config.toml
arch = "dit"
model = "class-conditioned image diffusion model"
dataset = "rendered made-up planets"
train_examples = 195000
image_size = 32
horizontal_flip = true
conditioning = "class"
objective = "epsilon"
cond_dim = 192
targets = ["kind"]
num_classes = 7
cond_dropout = 0.1
norm = "rmsnorm"
activation = "relu"
mlp_ratio = 6
head_dim = 64
fused_qkv = true
qk_norm = false
inner_norm = false
moe = "expert_choice"
num_experts = 32
moe_every = 2
expert_mlp_ratio = 0.25
experts_per_token = 2
shared_expert = false
patch_size = [4, 4]
layers = 8
width = 256
positions = "rope"
optimizer = "muon"
muon_scale = "match_rms_adamw"
lr = 0.0076
momentum = 0.9
nesterov = true
orthogonalizer = "newton_schulz_5"
adamw_lr_other_params = 0.0023
grad_clip = 5.0
steps = 6100
batch_size = 64
epochs = 2.0
lr_schedule = "cosine"
final_lr_fraction = 0.05
warmup_steps = 120
weight_decay = 0.04
adamw_weight_decay_other_params = 0.05
Rows from block 3 of a small class-conditioned image diffusion model, named by matrix and row number. Rows with one number within an expert belong to one neuron, the router's apart. Each number is 128 + 24 x the weight over its row's rms, rounded and kept within 0 to 255. All counts start at 0. After the name is the row's rms in percent of the matrix's.
After each expert's rows are labels from the 100 images, of 14976 (inputs lightly noised), where the router gives the expert most weight on average: "responds to" is what is common among them. Only what is clearly more common there than usual is listed. The data: rendered made-up planets. In brackets: how many of the 100, against the usual share in percent.
# router: router (model.blocks.3.mlp.router.weight, 32x256, trained with AdamW), inputs 156-207
# up: expert up (model.blocks.3.mlp.up, 32x64x256), inputs 156-207
# down: expert down (model.blocks.3.mlp.down, 32x256x64, transposed), outputs 156-207

# expert 25
router.25 096 [ 93 132 110 126 115 138 120 152 120 121 143 118 171 131 121 165 113 129 173 147 141 114 121 166 114 111 114 104  99 118 145 182 122 124 151  94 186 121 113  93 119 108 127 129 144 113 149 167 136 130 138 117]
up.0 087 [145 148 125 154 141  99 139 140 127  85 133 225 146 122 133 149 133 136 120 180 126 121  85 137 120 137 149 105  96 152 142 130 104  90 128 125  84 147 102 141 166 157 159  90 130 139 131 140 136  95 124 161]
down.0 102 [106 109 120 133 149 119 140 145 127 142 119 102 176 106 103 137 145 112 121 128 177 129 117  92 140 128 131  87 119 117 101  89  79 148 121 136 150 142 136  75 162 189 115 148 147 145 127 111 109 108 156 103]
up.1 102 [139 143  95 158 147 115 129  95 134 145 183 153 132 159 132 123 149 168  78 138 192 113 113 149 121 153 128 101  86  93 157 125 146 136 119 137 107 150 131 116 106 204 138 103  96 140 117 122 107  63 136 134]
down.1 096 [150 126 136 130 162 116 135 107 152 146  66  50 129 103 110 152 158 161 137 104  82 102 143  34 125 141 142 130 133 101   1 165 119 133 119  82  80 103 119 113  90 168 141 122 126 126 113 135  98 100 152 131]
up.2 097 [111 157 122 131 110 128  67 106 124 110 119 132 124 121 137 140 137 150 117 104 112 123 123 119 144 128 138 138 141 138 193 162 115 131 140 130 125 136 140 119 133 108 160 142 132 120 111 112 119 130 111 157]
down.2 105 [ 64 132 149 112 148 104 115 135 172 133 157 141 164 107 156 148 204 147 146 134 115 156 113 123 122 143 137 124 146 133 100 190 107 127 143 121 114 104 137 110 101 165 126 142 135 117 129 131 131  84  98 117]
responds to: lava world (86 vs 14.7); moons: zero (64 vs 25.2); crescent (57 vs 24.6)

# expert 17
router.17 097 [164 163  74 131 140 115 125 142 109 152 120 160 149 133 105 134 155 109  52 144 167 151 118 128 123 176 150 110 139 131 133 177 118 101 123 166 119 108 128 143 171 129 140 116 161 118 121 129 117 106  90  81]
up.0 098 [137 124  99  81 118 131 124 154 143 107 106 141 137 106 112 136 171 131  72 137 148 136  85 138 136 114 120 128 126 103 135 164 108 144 119 147  54 121 114 135 118 174 132 140 126 106 127  96 135 155 137 186]
down.0 098 [127 132 147 125 105 126 142 125 130 134 143 217 113 121 138 113 143 130 107 128 174 125 183 132 114  92 115  95 140 144  94 160 147 132 134 124  80 139 146 148 144 146 133 147 104 133 145 109 104  62 132 151]
up.1 111 [164 104  90 115 130 101 122 133 117 152 137 153  85 138 127 133 159 141 136 108 213 134  96 100 132 123 114 146 126 153  95 134 163 141 132 122 115 128 111 132 150 186 127 126 116 130 130 120 122 114 154 106]
down.1 111 [114 148 111 119  89 121 142  91 132 155 113 149 109 143 122  98 119 133  74 136 187 123 137 114 115 117 111 144 123 123 105 157 130 162 109 108 138 123 122 137 140 133 142 127 163 110 157 145  89  50 100 142]
up.2 099 [129 174 107 119 132 133 138 149 159 144 106 140 150  93 142 120 120 106 140 107 111 142 100 106 109 131 127 140  98 177 141  80 147 131 147 108 213 131 129 102  67 148 120 134 110 136 145 141 123  95 147 124]
down.2 103 [120 109 118 100 148 110 126 156 123 113  98 162  90  82 130 102 168 146 164  99 127 111 106 103  96 133 152 126 143 148 149 122 158 181 118 141 107 120  94 123  84 182 130 128 148 141 106  93  77  95 142 122]
responds to: rings (89 vs 33.7); moons: three (56 vs 25)

# expert 18
router.18 091 [142 120  99 123 150 151 123 132 119 112 106 147 106 147 145 149 149 100  90 143 106 143 133 139 119 188 138 118 141 127  99 129 117  83 139 163 171 138 107 122 122 123 133 131 137 110 152 155 122  74  98  87]
up.0 091 [ 95 108 137 150 152 128 123 119 104 127 116 115 113 158 117 136 203 122 122 140 152 122 169 134 142 160 124  85 133 115 115 188 139 113 125 113  47 130  99 134 137 184 128 109 146 123 134 124 102  66 114 135]
down.0 092 [183  92 161 133 128 141  98 120 145 137  74 123  85 140 135 143 116 140 151 130 142 102 157 124 122 124 167 124  93 110 102  98  87  58 146 154 103 129 144 134 168 131 120 125 116 134 147 114 141 147 138 119]
up.1 083 [143 132 115 149  91 146 112 139 131 129 120 167 154 137 128 142 188 141 128 137 119 102 170  94 115 119 136 158 123 149 112 220 133 128 150 116 226 148 111  91 142 131 116 133 150 157 148 142 122 119 102 158]
down.1 081 [107 119  88 121 120 131  96 137 139 150 141  77 122 106 104  92 134 124 164 126 107 138 123 135 151 136 102 127 144 110  85  99 126 125 118 126 186 141 118 113  97  83 144 132 170 135 115 135 108 133 122 128]
up.2 099 [114 113 139 150 137 118  97 111 123 128 129  75 171 114 123 137  88 120 119 121  89 137 133 155 158 124 126 132 137 127 121 182 119 163 134 137 116 129 136 122 161 127 120 112 150 125 134 102 118 116 101 203]
down.2 092 [116 124 117 125 111 118 146 138 148 153 150  31 103 129 137 104 186 103 162 108 118 118  65 142 116 153 140 108 135 122 100 194 128 157 134  97  99 121 110 104 110  92 116 151 145 123 117 142 126 178 124 133]
responds to: rings (100 vs 33.7)

# expert 12
router.12 102 [123 137  46 141 118 128 111 131 133 123 124 125 147 124  93 132 122 135 130 144 120 110 142 174 135  99 112 124 102 121 171 171 128 171 125 117 172 116 130 107 112 176 139 136 134 118 163 121 136 117 127 111]
up.0 123 [104 134 103 127 124 147 133 126 163 146 117 128 109 131 143 119 157 118  47 128 109 127 181 173 152  92 133 138 153 134 126 114 142 118 149 138 111 142 135 147 131 179 138 138 111 113 126 117 125 122 114 183]
down.0 118 [ 96 150 135 119 100 114 106 121 157 123 162 106 145 115 116 139 134 124 106 120 111 165  75 103 110 127 138 105 140 144 152 130 125 144 132 145  73 136 127 139 154 142 128 147 146 134 104 119 139 131 153 145]
up.1 095 [ 97 121 132 132 124 135 131 111 128 134 135 131 106 124  98 113 162  92 129 123 154 135 126 108 124 129 137 137 102 145 110 221 124 156 112 136 147 142 135  82 123 138 141 140 120 146 108 125 142 150 167  70]
down.1 097 [ 88 122  95 116 141 112 112 134 166 110 126 137 125 132 117 126 114 139 132 134 118 145 160 138 118 106 134 113 136 121 170  96 153 174 123  98  76 122 132 103  59 142 121 118 104 142 118 120 135 136 166 149]
up.2 091 [142 105 168 146 138 126 116 139 116  98  90  67  75 143 124 133 146 129 122 129 106 107  58 158 125 132 134 139 147 121 127 159 131 119  95 104  79 127 138 109 141 140 106 135 150 131 135 130 110 106 101 186]
down.2 088 [ 87 117 147 140 115 107  96 139 104 150 119 117 130 113 131 136 157 125 171 101 109 119 164 121 140 111 118 106 134 130  75 142 116 121 107 140  36 115 112 147 143 133 127 139 136 135 118 140 120 137 120 167]
responds to: rings (98 vs 33.7); cracked ice world (32 vs 14.1)

# expert 2
router.2 088 [149 159 141 116 131 139 153 105 170 121 125 171 159 120 138 138 121  93 104 151 128 131 145 145 124  99 106 118 159 129 121 149 120 147 124 103 130 119 123 139 106  89 122 163 160 106 104 128 159 126 150 137]
up.0 112 [ 82 106 102 138  96 137 146 136 149 123 142 107 115  79 143 124  86 142 193 102 104 114 151 158 148 111 111 142 131  90  90 136 152 135 133 120 195 104 129 155 101 151 118 166  97 141 122 114 138 163 103 164]
down.0 112 [132 169 124 126 154 107 158 143 141 131 154 131 119 140 115 156 127 144  64 134  83 119  61 115 113 137 137 141 169 150  99  76 123 146 132 122 129 120 112 121 109 108  96 137 137 134 105 132 151 146 111  79]
up.1 108 [153 146 135 139 109 157 130 158 142 150 143 130 166 182 133 132 113 140 126 140 155 130 126 140 134 121 131 114 100 133  89  88 129  84 146 143 201 108 155 131 126 120 147 141 103 121 132 101 128 157 110  83]
down.1 101 [ 83 131  88 116 144 103 144 105 118  98 144  67 130  93 149 145 127 151  65 139  56 143 118 133 142 164 132 147 105 133 151  93 139 171 124 154 195 126 105 105  65 172 146 137 159 125 137 143 103 109 130 104]
up.2 086 [183 168 128 135  97 107 140  95 109 136 102  86 111  80 115 129 155 136 137 144  97 124 139 122 110 185 147 128 122 120 156  90 106 129  88 116 143 138 139  87 132 178 127 122 146 149 118 148 125 142 101 121]
down.2 098 [ 95 135 113 124 118 167 104 125 160  99 141 136 150 104 136 105 126 114 142 138 119 187 107 130 137 121 157  76 152 127 161 102 114 128 134 113 125 140 128 118 119 129  97 107 117 142 146 130 131 110 145 114]
responds to: lava world (98 vs 14.7)

# expert 31
router.31 095 [ 78 148  93 143 118 137 136 133 137 113 150 141 169  99 111 133 109 116 142 147 137 113 171 137 146 102 107 119 103 119 193 171 110 175 147 103 188 133 127 100 117 133 114 168 137 113 150 115 139 124 140 148]
up.0 086 [153 150 129 102 134 139 127 131 148 107 115 156  97 147 160 150 118 103 103 184 140 109 113 121  76 188 138 114 125  87 135  93 122 125 127 120 136 101 139 117 137 136 138 145 155 146 136 179 116 113 155  73]
down.0 096 [ 59  98 109 124 126 153 139 175 127 129 102 115 129 151 112  99 161 158 136 112 129 139 136 110 157 174 170 139 150 123 118 157 149 130 164 163 128 137 144  86 115 192 129 137 118 129 129 152 136 146 103 131]
up.1 098 [172 148 148 129 101 121 121 125 120 131 127 157 141 139 127 119 140 126 126 114 143 132 156 125 123 122 138 117 131 107 104 220 148 115 138 113 236 125 145 108 106 118 156 122  70 126 110 115 150  82  96 122]
down.1 103 [ 75 140 101 113 143 118 138 123 127 135 117 126 147 138 125 139 139 140 177 168 189 137  84 163 101 141 146 131 115 132 166  68 111 199 139 151 190 125 142 126  99 107 125 126 101 122 131 106 123 134 143 131]
up.2 097 [153 133  80 140 113 131 159 149 115 130 136 101 145 153 107 135  98 136 140 133 146 119 122 137 117 130 102  82  79 127 144 128 138 133 115 133  48 154 137 137 129 183 140 125 152 130 168 110 139 151 137 148]
down.2 092 [102 113 116  91 145 116 145  86 106 132  49 113 135 119 143 136 167 131 124  96 140 154 131 114 121 154 154 104  90 123  76 125 125 109 126 110  80 107 146 117 127 178 119 127 129 120 153 119 133 106 131 101]
responds to: rings (75 vs 33.7); cloud-covered world (34 vs 14.5)

# expert 13
router.13 099 [172 141 144 139 150 112 121  96 133 127 168 126 169 178 135 131 156 144 100 128 150 147  70  94  63  97 103 126 136 128 148 138 144 128 127 156 165 152 115 124 167  94 124 130 134  99 107 121 109  92  96 131]
up.0 102 [136 111  96 130 145 134 127 126 166 144 132 120 136 112 123 111 195 124 132 114 139 111 115 141 142 132 106 126 129 136 139 106 136 138 140 127  93 122 125 116 122 154 136 128 133 123 107 148  96 108 112 163]
down.0 100 [153 158 137 134 146 123 138 144 105 134 109 134 124 155 115 122 139 117  95 144 148 117 158 129 116 132 131 146 118 131  89 146 145 128 134 115  30 127 179 157 164  96 132 119 145 138 149 131 107 108 150 158]
up.1 089 [145 123 154 110 166 133 144  97 146 146 153 177 138 120 140 139 126 143 103 136 143 134 128 122 112 150 136 148 127  98 119 131 110 128 108 134 151 118 125 124  98 148 115 124 147 115  92 120 136 136 147 168]
down.1 084 [106  95 142 150 136 134 144 111 128 108 145 152 132 140 104 168 100 120 148 142  76 121 156  95 146 149 127 115 127 127 128 101 140 134 102 124 172 116 116 153 160 120 129 144 135 116  99 154 129 145 129  86]
up.2 114 [121  92 132 174 127 114 120 138 113 114 127 159 156 134 140 169 126 118 122 139 137 105 144  75 121 176 104 128 152  98 130 119 137 132 124 145 121 166 154 109 148 125 117  78 126 121 141  90  74 117 127 100]
down.2 109 [165 142 125 178 131  81 162 126 147 127 130 173 133 132 144 124 118 131  98 124 177 117 146 169 149  93 112 137 101 131 125 107 135 135 133 122 124  85  73 125 125 128 113  69 121 121 122 185 137 143  94 131]
responds to: moons: two (52 vs 25)

# expert 7
router.7 087 [122 133 155 149 155 107 124 112 115 160 147 107  61 103 137 114 143 161 100 114 103 121 181  90 107 125 131 149 147 161 136  76 147 140 115 112  77 134 125 128 140 204  82 119 132 122 149 159  96 158 159 112]
up.0 085 [198 158 134 122 130 115 157 119  95 120  99 149 124  95  94 163 149 118 139 139  96 102  99 138 149 145  96 178 147 113  97 163 126 148  75 141  98  97 116  87 128 124 136 111 156 129 114 144 127 145 140 125]
down.0 084 [ 93 177 120 108  90  94 150  99 139 114 139  91  94 157 131 136 119 127  98 108 105 136  64 145 112 118 186 124  95 140  62  99 128  95 121 131 148 121 129 123 112 113 143 140  95 122 121 140 139 134 143 102]
up.1 120 [168 107 138 165  77 161 124 167 164 106 120 146  88 133 164  81 103 132 167  97 131 119 131 152 155 109 133 123 130 156  98 105 134 147 163 134  94 134 119 125 133 150 143  96  94 113 115 107 148 117 176 163]
down.1 127 [134 158 180 175 148 123 135 148 141  97 103 133 108 107 130 106 137 140 148 128 192 135 157 160 127 117  70 154 137 128 160 124 152 118 106 134 153 139 152 152 124 160 142 125 124 136 126 124 104 125  83 128]
up.2 093 [161 120 143 140 153 150 128 141 104 148 130  81 159 128 135 143 162 134  84 130 209 163 157 139 126  88 138 110 126 137 107 107 105 103 116 107 190 141 139 130 124 121 116 119 158 133 117 104 127 137 124 119]
down.2 082 [127 115 125 107 110 120 117 117 117 140 154 126 115 165 103 150  79 129 168 126 142 143 132 138 122 128 151 156 139 114  96 106 117 128 117 124 176 124 107 126 132 112 118 130  95  99 181 137 143 140  90 107]
responds to: rings (100 vs 33.7)

# expert 23
router.23 093 [ 98 120 147 128  92 121 129  99 142 129 158 132 146 135 141 121 147 143 183 119  89 102 103 110 122 125 129 136 138  87 109 121 167 138 123  96 108 129 156 108  99 140 120 137  97 129 132 131 126 207 187 111]
up.0 090 [128 140 158 132 122 129 140 116  98  91 113  77 119 143 145 125 143 121  80 104 159 115 152 127 147 142 128 135 160 166 104 130 143 127 135  95 205 110 140 121 115 138 134 112 124 149 141 125 140  92 115 133]
down.0 084 [ 98 122 124 155 145 113 100 138 150 141 157  98 128  82 118 134 158  96 144 113 173 148 157 153 107 134 175 116 136 146 115 139 136 127 103 143 194 126 104 127  34 135 120 146 106 123 141 158 155 141  77 125]
up.1 097 [156 147  88 111 131 114 132 140 117 132 118 108 130 141  97  95 153 142 128 144 146 124 104 146 122 123 102 127 132 128 152 142 125 150  86 112 219 131 114 116 140 150 133 115 140 134 169 119 135 105  99 123]
down.1 096 [115 157 135 122 148 143 153 132 114 133 126 119  94 114 140 132 119 133 168 125 117 137 182 151 134 122 150 102 132 128 132 107 120 162 106 149 168 145 116 119 124 110 140 121 115 145 111 129 154 112 102 110]
up.2 097 [120 142 126 112 146 120 110 119 109 142 101 162 135 137 144 142 145 112 154 134 163 116 106  92 117 116 102 123 129 152 109 151 149 130 120 131 255 142 120 152 116 118 137 108 123 133 121 122 136 134 141 129]
down.2 099 [155  90 164 124 138 124 123 141  84  94  88 161 149 135 136 120 137 129 185 121 187 113 138 193 128 110 112 101 122 103 149 183 140 146 133 128 217 132 151 133 152  69 123 125 170 135 129 136 164 188 118  89]
responds to: rings (100 vs 33.7); crescent (50 vs 24.6)

# expert 4
router.4 115 [158 103 118 147 142 122 141  78 164 136 138 122 124 117 111 153 170 127 126 108 127 145 126 120 132 134 158 156 163  75  99 118 110  80 136 146 140  72 158 122 142 158 131 150 131 117 120 142 122 100 163 124]
up.0 085 [115  98 166 151 124 109 137 140 127 135 148 131 130 114 116 100  73 135 180 140 130 131 149 150 137 145 146 119 120 139 177  90 111 127 121 152 106 147  98 141 125 153 123 137 159 127 145 123 137 174 125 123]
down.0 088 [113 112 195 141 148 119 135 156 119 102 122 123 186 148 120 143 198 142 112 143 139 117 119 147 143 117 156 115 142 114 100 154 130 144 139 139  92 146 140 133 126 123  98 112 159 125 121 140 126  80 122 143]
up.1 110 [134 133 159 105 105 129 149  90 134 157 175 193 142 130 108  62 156 131 129 107 108 134 137 112 156 154 131 156 130 120  99 101 156 147 142 116  95 121 158 168 125 153 118 141 131 149 137 101 122 129 171  71]
down.1 105 [160 124 158  84 128 113 115 123 113 111 144 129 144 142 121  90 105 135 128 153 169 130 144 112 158 131 142 122 107 125 147 116 117 167 105 150 133 137 139 143  91 146 162 114 106 126 183 174 117 132  94 137]
up.2 074 [109  74  93 116 157 137 112  98 120 124 150 137  94 128 101 147 139 124 131 144 133 142 137 185 153 151 120 120 128 142 182  90  88 120 130 142 157 113 118 127 149  65 168 145 120 132 127 128 166 126 152 129]
down.2 076 [142 154 157 108 120  99 121 154 168  57  90 121 109  68 113 112 129 108  85 138 171 114  83 151 125 133 169 122 113 137  89 136 201 163 125 134 126  99 129  96 135 123 117 134 158 115 165 142 104 127 141 183]
responds to: crescent (58 vs 24.6)

# expert 6
router.6 100 [ 91  98  74 145 109 114 128 127 141 126 155 146 149 139 104 161  95 149 125 140 176  96  93 145 128 127 116 118 116 104 171 125 120 143 134 151 195 107 126 113 148 117 129 152 132 137 121 117 127 149 168 130]
up.0 105 [137  97 140 126 130 124 150 123 171 113 130 114  36 131 121 126  65 133 172 146  23 113  47  96 113 134 120 113 141 153  77 109 116 131 125 123 122 130 113 142 110 138 118 158 132 134 154 149 129 131  95 113]
down.0 091 [ 58 145 121 126 156 126 134 111 106 157 120 163 139 122 114 106 134 127 129 124 154 138 138 172 111 124 123 163 120 131 124 152 168 102 132 136 212 130 151 108 136 126 124 126 109 134 126 132 117 122 117 145]
up.1 095 [ 99 137 164 127 135 128 131 104 113 149 132  66 108 160 127 111 106 126 188 119  52 146 158  91 138 101 147 133 137  93 120  63 145 119 164 117  57 134 148 125  86 110 123 127 119 124  99  98 142 119 113 116]
down.1 085 [108  95 129 133  89 114 120 113 129 151 110 176 117 121 144 163 191 135 101  99  33 114 119  91 117 149 122 140 123 122  85 192 117 123 147 133  64 111 129 126 147 163 148 132 132 122 129 114 136  94 128  98]
up.2 092 [178 140 163 125 124 137 133 117 136 107 122 145  87 128 145 122  78 149  58 107 113 122 158 117 126 121 135 134 141 125 136  73 109 148 142 161 173 149 123 160 123 144 136 111 136 108 119 128 110  91 120 169]
down.2 083 [ 27 130 151 141 155 107 125 106  97 142 124 104 147 128 121 170 121 133 134 130 132 114 110 124 132 110 142 107 151 128 160 160 131  91 134 123 157 148 112 135 157 172 108 147 131 110 102 139 129 121 123 135]
responds to: crescent (100 vs 24.6); glowing rim (71 vs 40.1)

# expert 3
router.3 085 [178 112 127 160 138 114 143 171 107 104 137 124 162  95 132 137 101 133 106 157 137 142 130 112 121 115 166 166 141 150 138  99 100 142 129 105 120 146 101 119 107 148 112 125 197 109 173 127 131  81 129 165]
up.0 106 [107 103 124 144 144 124 151 148 125 129 175 141 127 108 149 137 113 136 155 156 121 124  66 130 131 125 151 129 142 133 133 177  78 102 146 145  78 148 109 123 139 110 136 125 127 141 127 166 156  94 183 172]
down.0 102 [132  96 109 117 138 130  96 147 114 105 151 150 158 121 137 124 152 121 132 119 132 132 195 130  99 158  95 127 143 143  68  65 159 152 148 123  96 106 143 159 127 100 123 145 154 153 115 131 101 157 114 118]
up.1 097 [ 96 160 125 143 142 108 103  93 101 136 144 148 143 151 153 138  89 143 103 109 101 149  95 124  80  86 128 137 136 164 131 136 123  99 133 168 151 146 155 173 118 170 167 124 117 121 129 131 153 152  81 124]
down.1 094 [158 146  91  91 154 129 101 137 134 138 126 178 131 156 133  96 191 102 142 133 160 163 176 124 136 138 144 117 142 113  92 112 120 123 140 127 155 143 127 149 116 141 136 121 167 138 171 111 123 162  85 126]
up.2 097 [114 118 137 105 133 126 121 137 143 148 136 139 142 102 108 128 151 108  61 131 158 148 198 153 114 131 145 119 149 157 122  71 113 129 106 161 138 152 123 134 125 127 127 118 120 128 109 140 137 135 124 150]
down.2 099 [122 142 131 140 153  86 123 136 100  93 104 103 102 133 133 111 112  94 176 121 125 141  90  56 129 139 111 122 119 131 135 109 130 136 108 129  92 117 113 159  91 136 127 132 107 117 108 127  76 129 145 143]
responds to: ocean world (100 vs 14.4); full (64 vs 25.3)

# expert 27
router.27 085 [ 85 143  99 151 114 114 127 122 143  97 152 115 166 109 129 127 133 159 193 138 104  89  89  99 120 105 134 128 138  98 133 157 138 142 125 104 169 137 136 138 116 100 126 159 121 138 140 131 138 166 145 157]
up.0 096 [134 133 117 138 141 124 133 146 159 132 116 172 123 135 120 142 201 126 121 113 166 121 151 147 142 139 105 129 127 135 117 191 105 117 120 147 100 130 109 121  98 144 105 136 154 102 130 140  98 100 162 109]
down.0 094 [ 91 120 111 146 140 125 126 131 175 128 148 161 127 145 120 120 168 130  99 132 143 139  77  68 111 115 142 106 118 144 178 102 143 110 148 138 150 134 142 115 103  97 125 122 115 127 120 133 113 161  91  87]
up.1 103 [109 117  87 112  97 113 143  94 154 156 142 114 110 138 118 111 134 135 160 115 112 137 108 129 125 115 113 124  95 157 121 121 129 121 132 127 141 125 130 155 113 168 144 151 126 139 128 111 145 148 141 166]
down.1 096 [111 173  99 128 115 116 159 121  89 150 115 114 141 122 133 161  83 135  81 115 162 130  97 131 134 137 119 110 114 131 163 153 119 107 105 138 196 121 110 145 133 137 122 121  93 130 111 124 125 121 111 135]
up.2 106 [149 131 119 149 130 143 130 124 181  98 121 127 174 127 128 129 230 134 163 142 117 143 222 113 142 132 165 149 143 132 144  94 104 115 127 136 151 108 129 121 114  87 131 131 156 129 125 124 137 132 151 123]
down.2 106 [ 77 112  52 136 125 130 122 118 116 122 116  98 108 137 126 162 119 128  75 129  47 143 134  93 142 144 132 166 143 141  99 120 127 114 123 125 167 146 133 121  90 152 124 130 123 103 106 136 101 124 168 139]
responds to: cloud-covered world (40 vs 14.5)

# expert 0
router.0 097 [ 79 126  85 150 118 134 133 159 131 130 131 128 153 126 114 155  94 141 186 146 129 125 146 164 126 106 129 123 103 123 143 172 112 105 149 102 169 113 121 116 121 118 145 134 141 111 161 156 135 149 136 128]
up.0 138 [137 129 109 128  85 145 136 157 121 150 100 182 127 138 132 125 197 128 131 127 153 122  45 138 151 127 129 145 135 127 107 122 130 133 134 122 251 133 122 113 125 116 132 122 138 135 122 124 151 128 148 147]
down.0 129 [ 91 104 116 122 128 132 123 117 138 140 134 140 147 127 122 134  83 124  82 141 149 117 165 154 128 114 124 125 130 124  78 116 123 134 128 132 255 134 147 114 116  75 124 130 146 126 120 125 135 105 141 126]
up.1 102 [176 115 167 103 157 122 145 127  95 134 165 111 117 125 109 143 119 127 109 110 121 146 163  73 126 132 117 111 116 142 155 151 107 121 100 156 160 141 134 151 172 170 130 119 120 137 135 127 116  96 136  82]
down.1 101 [ 63 137 131 123 119 111 129 136 118 129 155  88 137  88 113 111 102 137 127 128 125 117 153  19  86 131 110 114 135 103  72 154 158 133 119  98 162 131 133 124 184 166 123 117 143 135 128 108 140 137 126 137]
up.2 108 [136 126 139 160 117 131 133 130 154 119  94 186 174 114 133 154 144 155  83 157 105 130  80 174 137 174 113 163 146 141 140 134  82 135 112 119  98 124 128 115 135 152 140 109 163 147 141 104 158 123 111  95]
down.2 102 [ 63 158 159 124 103 140 114 149 150 124 155 145 145 123 103 159  91 112 153 140 106 155 151  90 112 135 128 143 136 152  69 161 105 137 105 168 108 140 135 106 132 210 139 140  84 123 159 124  88 155 117 120]
responds to: ocean world (53 vs 14.4); moons: zero (53 vs 25.2); lava world (36 vs 14.7)

# expert 24
router.24 098 [ 89 114  28 117 118 118 151 126 150 132 170 136 134 153 116 174 159 136 130 115 134 124  98 108 116 133 111 104 132 110 162 117 114 115  98 161 149 107 130 115 175 137 147 159 128 130 106 115 108 169 155 119]
up.0 084 [164 120 166 133 113 125 150 129  96 119  83 125 134 122 120 134 135 125 135 152  89 136 133 104 153 122 111 148 146 134 119 180 114 128 149 119 160 131 102 172  85 120 165 100 127 126 167 110 111 145 123 121]
down.0 092 [ 99 107 116 131 174 107  78 104 149 116 163 112 115 141 115 119 123 111 115 141 129 156  81 121 128 119 161  99 106 134 103 119 111 166 134 137 123 133 142 154 141 148 146 153  92 127 130 137 138 120 108 101]
up.1 114 [107 172 153 117 130 130 133 135 107 123 117 109  51 122 149 136 169 122 132 131  95 123  77 120 145 131 141 128 133 130  97 136 126 110 129 114   2 132 133 126 118 126 127 111 138 122 143 134 135 122 156  78]
down.1 094 [132  94 187 140 139 114 118 115 107 137  90 118 148 114 131 133 152 140 148 122 129 152 100  77 140 153 118 144 130 123 165 191 112 107 118 142  45 116 138 115 113 154 128 129 139 123 139 115 125 151 142 144]
up.2 116 [144 171 149 152 134 119 106 122  90 124 117 113  93 120 131 129 132 124 132 144 127 133 110 123 115 127 119 141 142 135 124 193 125 122 128 119 145 136 132 136 134 158 115 118 156 141 196 146 112  72 132 148]
down.2 114 [107  83 138 139 114 144 132 116 129 116 130 150 119 142 133 121 136 119 158 132 142 119 159 105 130 137 136  90 131 143 125  81 136 121 117 118 174 122 122 139 135 135 129 117  72 122 144 118 111 153  87 102]
responds to: crescent (100 vs 24.6); cracked ice world (64 vs 14.1); cloud-covered world (36 vs 14.5)

# expert 22
router.22 090 [102 134 150 130 148 131 132 144 100 130 126  81 129 129 152 119 132 127 147 130 142 130 110  85 130 167 117 111 128 154 116 120  93 100  92 144  98 146 127 154 113 142 116  95 161 132 160 144 128 171 102 128]
up.0 110 [102 128  82 113 134 146 122 157 123 128  80 123 140 151 127 107 101 145 168 146 165 124  86 152 137 144 137 139 114  96 149 124 130  98 111 147 125 110 108 132 179 144 144 122 186 109 140 127 123 147 164 157]
down.0 107 [ 99 144 176 130 133 121 130 160 117 140  89 118 135 122 110 128  87 147 123 119 159 167 160 126 131  96 132 122 134 141 104 161 109  69 122 115 144 130 154 126 129 153 125 104 112 146 130 126 138 139 122 130]
up.1 082 [108 150 140 146 105 140 124 108  97 137  86 146 110 141 139 128 120 119  77 105 114 130 155 140 147 123 110 130 111 107 121 150 140 104 102 133 125 133 152 139 131  72 114 118 104 129  88 122 135 160 117  81]
down.1 088 [153 117 157 144  88 119 131 118 136 128 135 206 119 135 133 128 137 121 134 113 125  93 127  83 142 179 120 141 125 132 154  94 115 136 148 104 142 124 119 113 145 126 139 127 161 116 127 132 175  93 123 139]
up.2 085 [135 147  73  93 163 126 137 152 176 144 126 122 140  94 147 118 151 119  54 119 207 139  97 105 128 111  96 128 134 131  94 125 149 142 133 119 150 106 107 149 103 113 141 116 156 129 156 145 124 111 110 152]
down.2 085 [156 160 179 129 129 111 134 100  84 113 120 158 133 126 138 132 159 124 159 119 145 152 150 142 131 139 140 141 133 108 235 120 123 141 145 125 105 143 129 161 130 118 138 111 118 122 132 131 150 118  97 126]
responds to: rings (100 vs 33.7)